A small image classifier, trained from scratch.
Model: 32-pixel images, norm batchnorm, activation leaky_relu, depths [3, 4, 5, 3], widths [96, 192, 384, 768].
Data: trained on single toy objects rendered from many sides on busy backdrops, 50862 training examples, 91.6 epochs.
Rows from block 11 of a small image classifier, named by matrix and row number. Each number is 128 + 24 x the weight over its row's rms, rounded and kept within 0 to 255. All counts start at 0. Numbers have three digits each.
Before each channel's rows are labels from the 100 images, of 14848, where the channel reaches its highest value: "patch colour" is the nearest of a few named colours to the mean colour under the peak. Only what is clearly more common there than usual is listed. The data: single toy objects rendered from many sides on busy backdrops.
# conv: pointwise conv (model.blocks.11.conv.weight, 384x384x1x1), inputs 192-287

patch colour: black
conv.56:150131137130110153100120120067124123108094109143114106123149126140170133166142099135104113111110153129132147170134096124099126108144097106117125162099119123129139143147149122143189134155126133133049129131137176151135122102108145160105136114126113141133133143115143086181111116136178135096

patch colour: grey
conv.339:096121114146119090125103152119094097108114127100132103123142118141111103123153180121089121131143135146105126093135112119109200123135141111114134090120165106098139151160135124114121161120128131150094120137149153108145143091124160114079128092096134119112121132119160114107134119135105105132

patch colour: grey
conv.69:143134091086134132130153147145127149119115110134166087136103133124108145180101130132103148113087089149113135085144125133116105153161119123152103145099133101094160087113145143085111185128129152124117129111121141112117108127154116114121150110139111134148153113128127120098158088146109141119

patch colour: brown
conv.307:130137118124054255125137123119112131116132099132128118141145102125114146104145160030132122130121144108154121120083126130130125139145142116116118134133099104126127104123130125142119124114132136148091135115100139106126121114126102121120118162110156145124127134031103137112113110128127108125

patch colour: black
conv.130:136118113103127129136140130150123126113126112132138132106156156194109159140134128131109097079113118141107108153128113134109134143164137095126112097133118131093100111070105130095100132134114108177114163149144181131102146103157128161129178119124064114117147113129117154139125119109125116150

patch colour: green
conv.55:122129111110145086120188131137099136130114112140129110136100123095124118117156131122104148115149118083135061121134135105093102134115105150121100149122163142127027141143098148162113127112118129148132114145151152072073107110121183099107090139186158125119102098092144135109116167109088151122

patch colour: green
conv.352:143132141126144089154116138132130125140126107196111147138136123146108132123133143085125139129142104123132145069123118124126138131142144108119146118141130120149136126143118117125119104140136142157119148120061117082100148116114112152143117112104144125121140106220121128153150138097113148153

patch colour: black
conv.293:129079134172129125127087171149135131131140104131106132140100144134146155102116109116171151117069128098119131114129154159147095111079084135149107140129128087134116096099111108138149094158090113109132130114126142133141126101115138109163115170127082159095186129125123124146134112162150110116

patch colour: black
conv.32:138094110127137128133108155118125121151116123114143133107141097122095108145122094148138130165115104113160126127092108133136147136113051120143128126115123120098129104129119140125117112101099125165107085103136157125142164100118106122135107122108108139143119132146149121140137103137124108116

patch colour: green
conv.160:144162144153132115093143136145073138109117124072145114112176113149091153132135123129133123178120174156167162138111145094136117119191167120143114150150076133118150148118099159091100119164153141138149149116115157100131121146163113129159113135108128083114165112106129113135141153118113125096

patch colour: grey
conv.41:125145130157119015121146140118125145132116122059106123123133138128102119124107163089108105145104156139100092119141100092117186112134156105138113117109146125101143142158126127161133156115134143148103115142096132074151127088113109129086143113058152116110130137194138131142128131145098101128

patch colour: grey
conv.151:120113141145141115143134157151125118125114142110109129122094149103132152138142204168117116115125143089142116127111150127131165095123148077121116107106123111120129132134119122131129172126126134145113112132088162104147115085152129111097127116124154099124135122118128126110089107115141119112

patch colour: black
conv.77:108130145101145130099109124108128163134094137123127152087083140130122128113148130136127128138110125134130146108146117130133125143096121104135141117104146142134127131121146131102122107112112146129107144126123163077160133084113170148100092131130142137142122150123137118114118148107119122140

patch colour: green
conv.0:115143096119112202138116118115108131170116134059104130154078108118104098120122179137108133122132148129165118122131115107114078120123110129156110106135088098108119133120106093140109140088107128176099108100100141083141123112150153117167122122074144105115130129075140120133164121133127098132

patch colour: black
conv.117:128141163160114130103097135136128098127134101127133114099123128125111157100141121133121130120141098136162120088095140172136124097155141137147143069197120155101120110066140095092122165145138122149142157117110139099110119107105132108116142161125135109135114167134138180140123100153147129067

patch colour: brown
conv.278:147150153159148127105134145090103148132149116104131149088104115137143150153147117113150129114144141146150123131132123126163150104153112128118129141139136127166146118124093114169130118139167203130148137137133155072151104089133142128157120148127163179169093167103131143139133157124132153159

patch colour: black
conv.111:111109138139139136127134114107125150145162154148131153096086116148118151094132143161141128122119157143108130122120162119125118131080127132155127100107133125121128128117156116113121137107138146147122121115091144087141128110135157132069130138134170119138140145131147119129112162137117111135

patch colour: black
conv.341:098115084108125120165124062108149096127118159123091176123087126107114099148066149109108113145077099082136117073178128131096105150069096112149100096119113125102107101102157143105134147114121161136108127081064133082114137086111137130092163113123077132110145170119121101115185137118146147149

patch colour: black
conv.183:146114095138117136138114111124109090119129120134151120148138169130160126112132148105093125108111147133167107144140131122114114132127156121168122129131115112138161134128107117101131130174125137163149119139146163127146121093146128059147146130115146150118116112120122103136123100136119090134

patch colour: black
conv.150:048082168097141122163118133092093117157157145119113107202134123110146106143115118149137127101168139119071114105125128132149143092122118143138106137129098126086115118160170124134079092152118163096112089142140136180159153092137110117140054111095131106144087113115120134122134087165187138153

patch colour: green
conv.94:135136145136156110112145134133122135140120127115095148136127116128100160134141167096125132112129104124184131143137123137125120115135145117143123103117045112109105133109065131131142121130119127152133116127074140087121145089141133143178123133074156139147144141151117116151132106142123085123

patch colour: black
conv.226:142130120120141136092167145099120125138120146127102148132123158147149111152119150147132100137107157100122127123134143140125123081106090153110109193149114130154150135110141097157140139126099139112116057110129130121133128106157139119142094137125141104112078155125147123110130147154161134107

patch colour: green
conv.230:134139127110131113084121133134129108125126113151127140116132113106116129146132168112135107115129148114159097158180113113138142099126116108140125121083084150103159129101108127130144148104136103152101128123103150118123129122103136146174126114067139087149129115181143118142103114136122110107

patch colour: green
conv.205:150139160151160082100118118116108131134120107208144137113154129148139114125093173140092107135111111083140119112125091109124200134123144122165129099147126127165119125136114103128147143126132147168127120119165131102151108093160100152093143127190152108095122124196120104143117149148112091118

patch colour: brown
conv.53:131145113146135111120131143110099050102141160132115108134185125131121093110123144129141133114133116152126139123097145140144129090158147085138136117130132144136182117146106172165153107126113116141136147139140151131146124089120140120103090151134150159128147128098092100145090173151151114134